Weights of a small self-supervised image encoder: norm layernorm, num experts 8.
Rows from block 6, named by matrix and row number. Rows with one number belong to one attention dimension. Each number is 200 + 30 x the weight over its row's rms, rounded and kept within 0 to 999. All counts start at 0. After the name is the row's rms in percent of the matrix's.
# v: attention query, key and value (stacked) (model.blocks.6.attn.qkv.weight, 576x192, the v third), inputs 0-95
# proj: attention output (model.blocks.6.attn.proj.weight, 192x192, transposed), outputs 0-95
v.36,108,193,199,185,152,175,250,197,188,175,204,207,170,251,185,185,187,233,171,157,249,209,131,163,185,209,201,238,191,231,158,246,204,177,187,157,170,229,240,195,178,238,162,149,152,196,193,227,217,210,225,228,220,202,216,140,247,152,204,253,178,191,184,189,229,251,199,192,188,191,213,222,212,170,199,202,240,184,175,260,202,186,205,183,173,221,193,254,202,201,225,138,203,219,193,166,189
proj.36,107,181,229,179,172,186,160,213,132,183,160,211,204,191,208,224,189,215,215,195,227,199,201,238,213,178,142,190,221,177,192,196,232,233,232,175,230,198,168,201,204,145,196,194,225,136,218,181,199,238,215,201,172,170,272,192,155,198,209,201,222,239,167,241,204,187,210,194,192,206,187,219,228,210,205,188,180,250,251,145,177,267,225,189,214,191,228,176,197,190,244,192,175,181,168,160,201
v.37,116,135,185,182,195,161,203,210,206,187,176,230,159,236,232,240,209,162,169,242,258,192,161,213,208,201,192,178,153,179,227,221,200,221,201,192,158,199,288,167,192,173,204,231,239,247,121,214,190,210,160,225,234,163,175,178,170,203,256,200,231,204,206,135,177,196,260,202,183,221,161,227,165,191,182,187,177,198,167,243,199,160,244,263,218,156,240,229,193,203,180,171,215,166,203,195,202
proj.37,110,226,158,221,230,231,240,245,201,223,195,162,250,181,188,154,214,224,193,138,173,216,176,265,246,171,207,179,169,171,191,161,234,236,222,182,178,140,189,238,245,190,205,169,239,119,227,188,198,214,191,173,215,198,199,145,154,174,146,186,211,194,243,220,229,257,186,232,184,216,184,222,178,202,232,205,225,216,187,142,207,237,210,194,184,227,199,188,206,143,249,210,191,206,198,178,207
v.38,106,171,186,221,181,212,185,264,257,182,203,188,212,259,187,257,201,209,170,199,179,165,187,191,196,212,245,210,181,219,260,183,209,249,194,237,205,179,231,149,179,199,200,204,150,206,166,229,208,190,195,180,150,117,148,258,170,224,224,207,184,214,192,160,181,211,155,194,215,160,223,195,189,181,218,207,206,176,245,206,157,184,179,153,227,153,178,197,187,204,189,237,143,208,222,171,189
proj.38,111,234,175,216,138,208,216,173,198,218,236,155,180,206,218,185,186,204,189,168,211,180,229,217,203,152,238,164,212,200,165,210,171,168,234,180,206,160,197,210,198,187,250,171,249,209,220,167,165,212,214,270,220,220,263,175,145,174,185,218,199,184,207,197,253,181,263,169,196,194,181,211,188,165,228,241,216,205,159,200,173,223,228,262,209,271,227,193,168,181,219,192,141,242,195,198,212
v.39,118,205,213,172,182,149,189,174,185,198,139,179,214,131,169,209,213,192,206,168,177,232,135,249,241,133,167,200,204,178,139,186,228,175,175,216,191,218,162,206,214,206,148,218,187,234,210,150,216,212,200,169,202,215,244,151,165,208,223,145,185,245,187,190,253,196,234,251,222,187,190,208,226,205,231,244,195,263,159,193,256,197,200,137,201,218,209,211,221,192,238,171,214,200,209,175,223
proj.39,115,187,233,215,200,242,212,137,157,186,206,234,200,195,183,219,145,219,193,275,222,227,196,167,168,223,173,202,232,256,253,208,130,205,178,193,220,154,218,73,241,193,232,180,244,195,196,246,185,183,221,232,181,274,181,180,241,198,237,276,201,203,239,160,199,233,177,212,183,235,194,162,179,203,174,211,190,227,237,230,222,195,177,162,247,178,211,262,233,188,187,179,190,185,196,190,177
v.40,101,183,185,236,212,186,249,160,150,267,237,179,199,242,167,223,166,220,221,173,191,203,195,211,173,180,194,208,254,166,173,183,232,162,228,234,243,231,215,232,192,213,213,166,200,191,221,206,201,244,169,197,226,203,174,222,199,221,177,203,185,132,188,210,155,199,210,151,216,280,184,228,171,200,203,178,184,206,219,181,170,215,191,171,208,234,211,185,173,220,209,191,185,248,215,168,167
proj.40,103,241,196,169,206,196,164,259,190,188,202,179,234,215,199,222,218,219,142,203,215,201,234,192,135,233,235,167,203,219,245,196,215,225,178,157,223,209,177,202,144,188,187,226,206,193,253,205,223,156,215,159,216,144,201,230,191,185,204,191,186,170,196,186,199,181,178,213,198,153,172,203,185,219,188,211,255,244,144,194,233,179,200,207,207,148,173,245,204,215,200,226,218,232,167,234,280
v.41,115,208,171,188,182,183,238,183,189,200,223,231,237,159,189,232,173,176,200,200,196,204,200,233,205,224,182,234,177,192,167,198,177,220,206,248,231,170,157,215,214,190,199,207,209,180,200,213,213,183,226,192,210,231,203,196,193,236,245,138,166,168,229,148,229,190,146,247,176,201,98,218,221,156,200,189,274,203,193,246,169,223,173,206,204,221,245,252,216,221,259,186,189,195,244,206,153
proj.41,111,193,233,182,200,212,217,263,202,194,209,225,192,221,216,228,216,211,158,194,212,155,161,203,162,262,135,164,184,229,235,186,180,214,234,140,251,222,213,146,211,155,208,232,235,186,191,214,172,213,171,210,218,223,232,194,196,192,173,250,214,165,177,187,203,185,197,161,209,187,237,215,207,240,267,183,266,201,164,154,157,168,192,192,195,196,196,220,199,211,207,180,204,205,215,184,207
v.42,090,183,222,215,175,162,254,148,146,196,236,223,211,186,177,173,204,210,187,205,231,239,197,160,218,157,187,177,252,210,218,158,223,175,192,212,229,250,188,204,178,272,192,239,196,146,223,197,154,166,296,267,224,267,220,173,174,185,202,225,125,223,194,193,179,179,230,196,219,165,227,211,235,233,182,171,219,158,234,177,256,183,186,171,228,238,210,237,173,205,236,201,238,189,133,197,186
proj.42,096,216,239,225,276,216,182,198,200,171,150,174,184,216,211,226,189,243,233,171,162,201,226,187,165,160,176,228,175,247,134,224,188,202,196,200,252,200,178,149,225,154,165,230,229,213,180,238,243,220,141,206,156,157,220,211,262,186,205,230,190,193,188,202,199,273,190,200,196,242,185,197,157,206,178,171,208,264,181,213,212,244,185,177,177,173,218,206,148,237,170,199,207,215,215,243,194
v.43,105,180,209,175,233,153,267,227,237,236,171,195,190,205,152,119,226,224,202,254,234,223,195,220,233,190,170,225,236,211,225,191,214,170,215,228,173,215,242,187,186,227,222,183,204,185,152,183,186,185,182,232,243,225,152,202,181,202,172,176,193,214,206,184,239,156,195,157,190,181,151,233,180,184,173,227,167,188,148,223,225,253,165,171,250,210,216,191,211,154,191,149,190,181,186,183,283
proj.43,110,166,172,186,210,218,214,184,176,202,229,187,174,245,256,212,226,221,208,171,244,186,176,197,233,159,216,189,169,169,150,198,179,214,169,226,203,205,201,201,247,198,186,130,196,173,256,209,213,213,206,191,166,190,234,200,185,208,127,187,221,219,234,229,202,180,148,177,212,190,222,204,208,246,188,195,216,216,247,148,245,170,214,222,190,225,207,203,127,147,196,225,182,165,218,196,191
v.44,094,189,220,185,211,165,262,244,220,195,201,210,233,223,183,182,236,209,218,230,171,203,216,170,150,254,177,226,232,233,196,179,223,162,196,209,131,175,181,176,206,200,169,258,161,181,206,186,203,171,192,204,183,193,215,270,186,138,223,233,190,177,206,202,183,248,180,216,172,205,219,197,175,200,225,200,217,197,236,161,173,208,180,137,153,197,210,250,193,164,197,191,211,186,195,108,194
proj.44,091,239,209,233,207,253,110,191,207,188,216,210,210,212,212,264,168,190,182,169,214,196,226,199,206,198,203,182,222,150,207,262,197,246,207,228,264,226,227,208,168,210,240,137,220,172,231,145,149,179,205,195,177,195,192,171,187,196,167,244,188,136,194,200,269,162,218,171,255,177,206,180,201,225,183,197,257,219,174,213,190,197,188,201,212,223,242,155,171,238,227,191,178,290,226,238,182
v.45,108,138,163,164,180,208,217,194,221,208,185,141,186,248,187,151,189,225,237,207,249,191,217,202,250,187,220,253,217,195,196,182,183,182,196,189,187,220,230,222,240,216,167,191,205,177,241,240,266,151,244,161,201,198,174,202,224,174,235,187,196,204,198,207,210,230,236,171,189,218,231,254,171,193,195,183,201,179,99,212,176,223,153,206,186,236,199,174,243,176,213,211,186,209,146,170,211
proj.45,108,274,211,216,186,149,192,140,170,251,199,184,182,241,173,224,201,230,232,233,186,210,173,226,169,153,212,162,200,170,210,173,211,203,200,202,190,209,227,183,181,207,271,198,222,208,219,149,134,213,213,178,237,189,190,239,199,248,159,233,208,186,218,204,191,206,160,162,183,179,168,202,196,181,180,212,152,263,205,202,235,195,180,207,260,160,196,195,209,200,204,163,158,172,208,170,284
v.46,104,158,205,192,214,200,208,207,217,219,175,210,165,221,228,218,168,177,197,171,185,182,140,176,177,189,239,245,152,194,204,216,226,194,214,153,221,195,202,247,204,181,188,207,237,214,214,237,203,233,190,149,165,172,183,202,278,202,227,149,250,164,165,179,195,220,191,198,225,218,221,223,188,226,179,237,174,195,166,239,237,180,111,161,242,221,234,241,217,153,181,175,212,154,265,215,177
proj.46,102,217,244,201,194,149,202,173,193,190,207,170,202,152,183,249,230,219,203,199,178,197,160,210,202,209,213,172,193,224,191,153,216,234,143,249,187,168,212,179,195,218,199,180,197,177,191,207,192,166,155,247,214,203,191,177,147,189,172,196,154,266,208,140,190,219,162,191,185,197,165,186,177,189,210,154,191,213,233,190,211,224,259,221,191,159,160,183,205,199,192,238,191,182,181,198,217
v.47,124,190,178,239,190,220,234,226,256,240,203,160,239,238,242,209,183,173,207,196,268,209,226,180,185,193,207,187,177,208,211,206,175,206,212,161,214,198,191,187,215,157,210,206,224,188,188,225,138,174,161,181,198,185,203,214,198,229,152,158,224,156,151,193,260,211,160,212,223,232,205,214,220,215,198,208,172,191,211,234,169,204,214,259,173,230,204,139,216,182,162,172,202,213,199,256,153
proj.47,113,219,183,197,180,160,201,276,167,238,144,226,173,227,227,252,243,182,165,185,168,186,160,153,214,218,161,222,175,153,165,145,244,253,241,199,180,213,179,180,209,194,201,184,139,230,192,197,247,224,200,194,199,257,231,203,194,194,224,159,201,207,218,173,206,202,175,205,168,176,185,166,186,188,221,160,206,190,242,238,174,233,215,189,198,174,194,180,244,218,234,182,225,175,230,154,230
v.48,104,236,142,200,160,178,166,213,239,256,266,218,219,217,188,188,174,194,196,224,194,190,215,159,195,211,215,219,256,183,184,238,179,183,191,214,220,196,232,187,232,184,239,223,207,208,157,183,197,216,204,213,203,155,218,180,228,197,165,250,193,198,208,230,242,241,238,210,220,260,211,227,182,142,206,198,208,186,166,149,164,189,183,233,204,178,176,173,182,194,186,176,178,261,169,168,207
proj.48,109,205,202,221,169,166,159,220,209,184,215,199,259,243,90,158,194,178,187,221,187,215,177,188,261,182,207,165,220,218,206,204,217,212,251,220,163,235,197,186,180,233,156,201,204,197,221,217,188,196,240,157,205,194,192,202,145,232,232,167,211,207,193,189,181,131,189,208,210,163,198,182,215,198,183,211,236,207,228,207,248,216,235,236,192,211,219,218,242,196,229,165,217,228,207,189,171
v.49,110,186,161,204,208,230,137,232,200,195,243,195,204,210,172,239,219,236,203,217,174,153,170,253,236,225,155,223,176,231,212,226,190,231,219,230,207,224,172,246,185,174,169,181,229,204,170,164,267,138,211,234,176,170,262,176,213,203,212,187,207,226,209,219,216,197,188,230,219,192,204,187,190,214,229,221,245,221,234,146,280,170,195,195,169,166,164,182,188,176,213,182,241,200,226,261,216
proj.49,108,165,226,162,161,187,220,188,209,214,214,218,166,165,210,160,175,200,196,203,238,222,232,161,184,188,137,203,180,194,236,209,148,161,196,173,183,180,197,204,193,192,199,204,217,233,230,226,170,231,212,217,169,241,202,180,233,211,184,239,191,189,141,152,147,181,226,208,208,228,190,216,184,141,218,194,200,160,198,275,150,216,209,237,200,195,200,206,287,186,248,195,213,194,214,170,105
v.50,104,214,261,165,198,203,159,198,193,222,156,281,201,185,188,176,165,215,196,160,196,166,162,193,214,211,204,267,160,177,183,175,179,205,202,259,182,226,179,172,203,237,232,243,180,233,147,206,258,228,221,172,155,155,225,175,178,120,197,268,221,262,183,201,157,176,208,190,220,211,173,237,217,166,186,225,205,176,212,208,186,203,175,243,157,185,253,235,194,191,225,224,203,229,231,172,165
proj.50,096,229,193,194,225,206,222,224,178,179,229,154,262,163,210,228,209,193,226,227,163,190,230,211,226,169,237,183,167,273,199,244,171,199,214,225,197,171,225,159,185,175,248,224,193,234,229,211,138,178,175,217,205,205,193,207,200,247,227,146,220,182,253,230,247,179,215,235,199,204,188,208,154,181,177,164,168,164,232,156,204,181,203,168,212,179,173,162,229,159,210,220,165,262,199,147,184
v.51,093,209,222,222,218,143,178,259,215,250,240,151,198,232,181,204,212,198,191,170,166,198,149,217,237,207,159,161,194,165,233,178,251,231,190,274,218,211,179,181,194,181,249,154,179,197,251,256,193,212,187,215,219,180,222,236,193,210,190,168,194,219,238,188,217,195,188,189,178,154,254,256,231,210,162,230,187,238,207,226,237,169,174,211,179,216,184,165,192,179,249,262,193,231,138,170,208
proj.51,098,181,194,197,249,225,216,204,152,187,181,190,123,241,209,226,194,164,233,232,223,169,268,183,220,185,189,189,195,170,209,176,201,201,192,184,223,209,212,256,253,203,221,267,227,219,222,194,165,223,181,184,174,234,181,213,252,215,188,213,200,158,197,252,192,200,177,257,176,251,136,192,173,159,214,231,199,180,174,205,171,204,206,175,238,166,192,206,168,210,144,197,143,205,227,203,196
v.52,106,137,218,232,188,197,150,201,167,191,152,214,184,155,187,180,170,174,220,204,213,223,195,183,222,195,269,215,198,183,188,199,154,198,239,209,220,208,189,154,231,208,243,218,186,197,196,189,185,186,204,215,220,217,191,180,150,163,158,121,238,178,200,159,150,150,217,185,170,201,214,206,224,224,227,231,147,171,205,204,233,195,240,237,175,165,254,110,207,205,207,213,215,236,210,181,202
proj.52,109,159,188,211,232,180,211,211,188,232,240,210,224,187,184,234,202,235,225,209,156,191,185,223,256,115,186,191,222,196,250,234,193,234,124,211,171,250,196,195,210,172,200,184,173,219,190,227,253,167,168,223,165,181,253,168,177,191,232,256,206,245,167,182,222,209,238,217,233,233,212,194,166,250,198,220,179,216,246,208,181,225,161,168,195,147,127,230,208,194,252,169,132,183,189,183,185
v.53,108,215,209,184,172,231,232,232,186,228,194,212,151,178,222,243,140,192,207,162,208,214,194,204,216,183,233,176,231,194,199,193,220,249,185,204,189,145,165,160,157,229,236,158,168,199,165,210,173,222,196,175,160,188,205,190,185,223,198,196,212,214,222,185,250,212,212,185,167,223,196,154,231,202,217,221,180,181,211,190,185,211,189,219,235,183,190,212,166,213,211,229,229,133,227,224,284
proj.53,112,184,173,204,217,244,186,215,215,212,220,186,197,192,233,191,265,218,188,174,202,162,161,211,214,205,251,189,213,247,161,195,163,191,197,211,219,168,233,180,274,194,207,226,220,199,189,179,203,216,259,240,178,252,236,159,184,167,190,169,191,197,202,193,186,164,199,228,227,169,192,210,162,199,209,201,231,144,166,193,177,207,205,239,174,258,196,241,160,164,202,140,189,244,162,171,184
v.54,102,246,232,159,201,207,195,204,201,213,250,183,202,187,205,195,158,222,205,198,122,241,191,221,147,216,180,213,243,213,221,154,173,161,205,241,193,266,164,200,217,212,229,175,201,177,174,215,194,213,206,191,153,191,208,207,178,162,150,139,216,171,158,234,172,179,172,203,260,165,192,183,200,176,226,224,201,231,207,183,210,204,182,161,189,226,209,205,188,200,300,207,173,247,154,157,221
proj.54,102,161,204,194,228,183,185,203,189,198,205,213,182,181,188,222,259,219,235,221,232,155,196,196,222,252,189,228,194,223,250,242,169,227,195,214,233,177,229,164,188,179,182,184,136,205,234,147,186,142,234,232,195,208,199,181,198,188,208,226,209,198,204,164,208,137,262,192,164,231,237,218,233,197,157,191,185,169,216,209,187,220,181,234,210,172,185,194,178,179,167,194,168,241,214,178,171
v.55,105,175,234,210,204,218,228,221,170,177,188,169,165,235,222,178,165,144,255,183,236,189,201,194,243,154,207,207,183,143,205,163,175,200,221,245,197,228,239,168,138,182,209,242,252,155,189,222,203,182,193,241,165,195,210,165,209,160,225,169,237,209,180,201,205,207,215,220,199,187,205,188,241,196,218,221,153,142,204,268,239,186,219,167,249,233,186,203,187,271,199,201,248,257,258,191,237
proj.55,104,187,231,260,175,135,218,183,152,252,179,218,183,165,187,233,208,260,197,181,186,180,182,199,187,197,189,206,179,211,191,204,259,141,199,196,198,186,175,212,206,145,201,175,192,195,169,206,170,269,177,172,203,147,179,190,191,200,194,229,183,229,226,229,183,227,198,100,237,193,215,218,179,235,196,225,146,206,214,174,163,170,218,270,214,208,200,219,159,208,222,197,152,142,149,238,152
v.56,108,220,227,229,194,174,230,168,175,227,197,185,176,203,257,212,149,272,194,254,178,268,204,176,223,223,208,199,199,195,193,146,185,192,174,221,225,218,168,219,174,199,168,185,232,218,131,253,173,164,210,243,176,208,186,188,227,186,200,190,201,224,159,237,123,182,198,125,208,123,148,222,183,144,179,220,229,175,173,176,202,171,195,247,249,200,185,192,225,173,186,234,192,185,189,142,222
proj.56,117,245,187,189,151,159,193,176,185,226,251,186,202,212,229,187,211,176,228,235,187,199,175,217,182,163,224,243,243,263,179,211,206,197,197,204,203,190,202,116,254,248,215,229,209,201,214,167,233,199,218,199,189,169,175,219,211,207,233,165,187,185,258,206,245,193,195,254,218,225,233,192,241,159,182,143,197,186,204,201,225,240,169,225,189,235,187,165,201,245,165,174,202,203,193,247,198
v.57,104,234,190,161,301,175,224,205,179,143,224,209,238,193,220,114,236,217,172,217,168,184,170,188,225,227,167,212,188,197,208,163,216,183,259,160,171,214,194,172,184,224,236,193,223,192,156,169,213,178,232,207,216,239,197,267,198,200,168,184,197,214,185,230,210,173,181,130,190,224,178,239,191,225,219,176,247,207,150,180,219,217,198,202,165,222,140,192,221,238,228,226,173,176,194,171,164
proj.57,099,164,164,183,169,208,251,162,225,170,212,191,254,196,225,212,169,224,218,190,208,249,169,229,214,153,204,217,153,280,229,226,177,170,208,216,175,233,218,230,209,171,205,241,185,243,167,231,200,224,134,176,193,146,155,250,209,215,194,189,198,215,212,177,164,179,230,191,223,232,210,265,183,211,166,196,185,193,207,205,238,193,237,191,270,170,275,188,221,184,200,239,247,170,190,273,212
v.58,100,221,159,190,211,196,180,196,246,239,215,211,218,150,202,224,207,169,184,228,203,205,176,190,175,198,236,236,236,193,260,238,229,231,214,211,174,150,225,246,201,166,192,237,251,173,224,204,173,250,202,138,199,235,194,220,222,169,167,171,219,214,191,165,218,213,213,223,199,203,204,159,248,198,203,178,206,219,164,215,169,171,222,247,123,136,163,149,190,228,202,202,211,207,202,188,187
proj.58,104,196,219,223,241,187,176,263,209,170,179,164,206,205,178,183,206,190,170,212,241,185,190,191,239,190,172,159,189,158,210,175,167,216,216,164,182,206,253,220,231,249,200,193,158,148,187,162,192,219,196,176,213,199,232,208,223,264,223,232,191,178,237,251,202,227,178,191,201,211,173,252,194,196,228,173,158,211,229,209,259,242,181,146,201,216,256,223,226,202,215,220,248,143,203,188,179
v.59,112,229,214,230,199,188,223,172,196,190,177,219,241,199,285,145,221,251,192,201,197,203,180,213,202,179,210,201,205,236,206,216,185,167,187,158,168,149,240,213,216,160,197,241,179,213,177,222,178,225,198,186,215,195,194,194,228,170,199,170,146,201,164,283,178,205,156,194,185,192,175,226,188,159,149,197,189,218,174,210,222,179,224,274,210,195,171,226,202,161,159,228,214,133,154,185,224
proj.59,107,228,205,160,214,164,264,202,202,203,195,174,169,229,198,247,231,152,140,145,215,232,188,184,208,201,206,205,176,209,171,194,260,193,186,164,196,213,187,205,193,282,157,194,191,176,114,195,191,183,202,168,222,168,187,187,253,186,223,217,222,203,213,197,208,248,205,222,229,218,189,231,207,216,168,207,201,155,174,192,227,199,215,186,164,211,219,208,198,196,165,181,213,184,182,227,231
v.60,109,207,226,227,154,223,251,171,209,224,206,203,198,230,222,259,127,234,184,219,194,208,131,178,217,203,166,170,176,209,193,216,256,202,193,189,209,206,210,167,180,194,219,204,172,144,170,206,173,162,205,176,156,194,172,217,243,153,199,167,232,223,222,204,182,251,207,214,174,170,222,177,227,275,249,164,219,149,225,219,190,208,208,189,208,215,220,194,183,174,187,170,201,141,220,183,191
proj.60,109,221,169,200,198,174,205,245,196,144,181,204,241,186,269,203,187,218,184,147,206,239,197,175,180,197,186,234,232,243,149,166,188,215,266,169,234,167,155,199,223,212,185,195,228,210,238,143,198,187,250,252,210,213,215,208,189,191,222,204,153,147,235,136,237,256,188,174,211,194,177,205,163,152,156,142,177,237,193,200,211,220,234,187,185,244,241,237,223,198,187,217,243,232,154,226,167
v.61,099,232,237,225,238,199,107,194,167,148,148,199,202,185,206,235,184,186,210,287,152,208,227,192,188,175,135,252,207,189,172,177,194,172,218,168,174,167,171,209,210,188,208,224,218,173,244,178,180,197,250,187,199,243,181,162,152,201,163,233,167,249,204,173,144,184,199,272,171,157,212,199,221,224,189,193,196,196,152,236,224,234,145,183,203,212,183,157,194,227,192,186,229,233,213,207,192
proj.61,106,182,230,146,193,219,195,143,222,181,235,210,186,171,159,172,152,233,216,184,194,186,239,225,197,222,216,164,224,182,216,195,202,173,165,194,213,237,188,181,159,224,253,218,173,245,176,192,235,220,181,172,258,210,216,224,262,234,231,182,208,191,167,231,216,214,243,173,191,202,220,139,188,194,214,220,177,227,218,199,186,156,213,193,202,153,198,215,238,165,182,194,160,120,218,172,181
v.62,113,219,220,226,188,259,240,198,204,231,193,243,204,176,174,259,174,214,171,181,143,243,170,153,202,211,183,205,176,236,209,201,206,243,170,203,194,202,213,163,199,199,234,226,121,198,209,250,209,207,167,158,182,180,221,210,185,203,206,190,203,204,166,182,198,242,150,233,194,146,195,199,201,178,206,194,205,152,230,221,186,185,176,222,242,220,195,211,182,185,201,192,132,224,257,223,145
proj.62,110,210,190,201,236,191,128,225,193,206,200,194,196,189,230,227,169,144,202,220,187,178,235,252,206,224,186,161,196,165,198,203,246,231,250,221,197,221,172,231,170,224,158,220,268,184,150,144,227,194,252,265,180,204,155,164,174,215,246,234,242,163,198,188,212,192,186,209,208,190,219,189,195,235,253,228,195,164,178,131,182,194,238,193,176,211,154,190,221,165,193,227,228,236,179,201,193
v.63,101,192,151,176,217,164,262,248,206,166,175,191,240,206,237,238,211,173,181,226,194,184,154,169,213,199,256,225,219,173,190,194,217,187,240,161,176,195,223,198,258,186,143,220,181,190,205,247,180,220,154,181,225,178,197,151,198,192,211,164,211,190,211,152,267,246,251,198,207,214,163,156,173,206,154,219,234,230,191,211,179,189,172,220,163,185,174,205,194,216,150,203,203,200,176,208,242
proj.63,103,142,205,198,162,234,191,173,237,217,181,212,163,208,198,189,221,232,233,175,212,209,219,223,185,227,148,194,166,223,211,186,188,221,210,254,215,195,227,176,209,193,216,206,242,176,160,215,192,211,203,207,196,204,203,226,177,165,162,246,188,222,230,186,217,166,180,189,179,174,178,234,149,195,236,193,226,166,198,178,250,219,205,207,251,230,226,250,232,195,237,151,178,225,246,165,226
v.64,100,152,219,201,192,134,217,209,229,229,230,237,162,192,200,227,232,192,214,203,157,218,228,169,213,225,258,182,197,166,161,212,241,206,181,188,247,190,237,208,158,213,230,195,212,233,184,184,196,183,231,195,186,196,185,204,212,229,201,238,155,241,194,147,214,186,172,164,193,180,172,205,221,209,219,193,208,256,202,182,195,190,192,201,212,163,274,199,210,220,156,213,210,175,192,207,160
proj.64,102,189,224,179,229,241,220,155,217,209,206,151,207,148,196,146,177,178,187,208,246,256,199,185,249,202,168,230,231,215,163,159,195,173,241,165,168,224,163,137,247,222,152,170,168,201,194,215,186,236,203,226,181,223,223,225,154,192,144,178,236,189,257,221,229,217,216,215,220,227,208,155,265,204,158,200,181,217,203,230,190,241,217,185,221,191,213,220,225,150,151,183,214,174,224,160,167
v.65,111,204,153,209,140,126,243,198,205,231,168,214,216,222,215,238,207,211,236,248,216,229,283,172,219,185,208,231,160,206,248,215,210,223,212,204,150,205,175,222,168,190,197,190,178,186,184,189,206,175,141,117,188,214,167,170,211,196,222,195,216,211,197,188,184,184,214,231,190,228,224,204,230,157,179,184,162,229,232,233,176,187,173,174,247,226,223,167,180,190,189,194,182,218,170,220,196
proj.65,108,200,231,200,251,251,178,175,159,230,230,138,204,190,242,166,145,165,195,226,232,158,167,159,171,210,195,117,157,220,117,219,178,192,165,221,212,215,216,211,260,187,228,168,193,221,224,226,192,231,209,223,198,179,188,160,221,228,210,261,232,224,210,169,175,213,180,227,210,221,176,220,173,196,198,161,182,171,202,202,223,135,189,217,217,181,182,193,271,208,228,151,211,212,201,159,166
v.66,107,222,189,234,199,244,157,259,184,202,199,172,181,166,234,182,168,237,163,202,189,256,170,175,214,222,229,204,180,257,169,164,165,235,208,199,205,207,191,176,189,175,158,182,174,166,206,196,209,199,236,202,171,143,189,179,239,186,198,208,205,231,202,170,225,222,184,173,234,265,185,189,202,176,207,259,113,200,209,164,228,181,209,171,229,187,206,243,202,233,161,255,186,148,244,151,210
proj.66,103,199,202,172,194,213,234,178,203,205,180,268,166,218,182,199,224,193,163,222,214,141,175,191,184,227,171,234,187,144,233,142,250,218,196,143,224,239,183,212,217,206,196,209,182,222,212,224,202,261,196,173,242,204,200,224,195,230,173,188,196,186,248,227,175,167,232,232,179,150,190,191,192,251,198,177,242,259,166,157,195,166,212,228,175,215,182,260,158,214,150,162,209,224,201,216,165
v.67,102,196,206,197,214,261,173,144,222,199,200,214,193,197,171,232,237,213,210,174,202,205,235,186,193,202,200,194,186,123,177,200,182,217,138,144,206,168,172,143,274,170,185,216,191,173,281,200,131,225,202,192,212,239,137,208,237,127,186,182,204,281,182,241,180,206,176,232,178,179,177,231,190,215,210,182,203,212,217,190,234,207,173,247,175,228,232,213,225,212,211,242,173,186,297,259,157
proj.67,101,191,176,191,223,206,222,245,221,206,194,176,205,211,209,195,224,199,194,212,198,217,177,204,215,160,251,239,268,169,258,129,243,138,217,242,164,168,147,189,243,179,180,200,227,180,136,151,225,155,188,240,191,128,204,244,220,186,196,163,255,122,209,138,203,230,208,213,200,167,196,236,218,236,174,199,200,134,234,268,168,207,189,207,219,153,144,207,173,181,162,189,219,200,189,193,215
v.68,091,183,184,203,223,168,217,237,230,238,183,224,207,235,199,170,175,226,255,194,242,198,249,132,189,232,261,189,214,218,180,173,227,193,215,201,209,226,166,242,219,174,249,247,185,184,213,189,175,194,169,207,219,152,159,203,211,227,240,208,154,223,221,209,208,232,234,190,236,200,181,178,212,189,168,172,166,222,216,179,208,190,213,138,240,181,165,229,244,166,196,273,247,212,193,165,201
proj.68,104,208,181,195,197,214,188,187,253,163,187,261,192,177,200,241,215,205,179,251,191,214,162,193,233,212,190,231,161,157,207,180,134,210,194,211,187,220,192,193,146,215,178,212,173,156,256,177,171,214,278,296,176,213,165,199,129,221,199,230,185,163,218,188,216,188,213,239,189,207,161,217,229,235,219,161,238,237,269,252,194,198,205,257,192,201,173,237,190,212,159,208,209,213,220,201,147
v.69,090,251,230,168,268,202,175,217,184,169,131,178,218,216,224,204,184,174,180,267,201,169,217,215,219,169,201,218,207,190,195,206,255,215,232,184,169,219,109,202,220,183,248,219,230,148,217,215,198,194,242,210,166,224,197,167,194,203,175,203,194,168,217,237,192,211,199,207,177,201,210,212,218,252,195,181,234,162,224,243,174,237,203,156,174,218,157,173,258,164,197,209,196,190,170,157,234
proj.69,089,217,175,204,173,221,220,169,180,176,210,211,209,179,220,191,240,186,199,180,227,221,206,201,243,206,210,211,186,207,186,183,132,185,192,218,195,207,198,276,227,202,207,185,221,182,194,176,247,188,185,233,241,212,201,194,149,180,232,225,201,217,185,174,162,179,222,233,158,249,189,216,170,188,211,206,188,240,170,221,208,226,207,233,162,157,193,244,225,236,180,210,221,222,220,237,106
v.70,092,196,217,220,219,198,185,210,181,151,210,255,221,206,177,259,194,214,198,172,201,192,235,194,218,196,221,233,197,232,151,168,196,205,221,207,194,203,225,216,230,186,214,197,185,193,195,191,225,175,252,160,188,174,204,185,172,237,183,214,232,183,144,175,201,240,147,260,240,245,133,143,214,145,213,184,196,197,177,190,190,190,173,226,197,185,224,266,267,265,179,195,240,223,159,196,222
proj.70,096,261,166,192,210,184,201,148,199,236,236,164,237,193,234,223,228,203,171,252,219,251,207,211,186,190,249,203,152,182,194,217,176,175,174,202,262,218,172,219,152,232,201,184,211,214,217,188,224,230,178,209,191,233,193,154,229,222,190,213,217,187,228,201,191,139,202,157,207,188,210,171,209,240,202,191,153,229,181,221,180,188,201,182,253,193,170,237,187,240,204,202,193,132,193,237,199
v.71,095,193,216,155,179,177,129,197,208,245,249,146,230,149,184,163,212,212,185,175,172,199,226,218,224,199,238,219,289,167,187,235,156,199,256,180,207,141,209,149,177,225,172,182,218,204,202,208,226,220,232,199,185,209,196,161,149,188,185,227,176,205,172,197,188,197,221,197,270,249,195,155,170,170,227,209,156,176,195,170,200,187,232,187,192,196,172,240,148,219,204,225,209,235,198,224,184
proj.71,092,227,243,231,197,216,201,215,198,164,192,228,207,281,208,158,167,219,210,166,282,211,183,181,206,239,187,153,170,255,149,191,213,228,213,260,218,251,178,114,240,169,234,214,182,185,229,186,166,184,186,269,255,174,240,208,187,193,188,199,212,154,201,184,166,226,165,220,157,183,213,199,209,173,200,147,233,200,204,180,198,248,209,236,223,231,247,175,157,201,224,196,157,180,171,241,222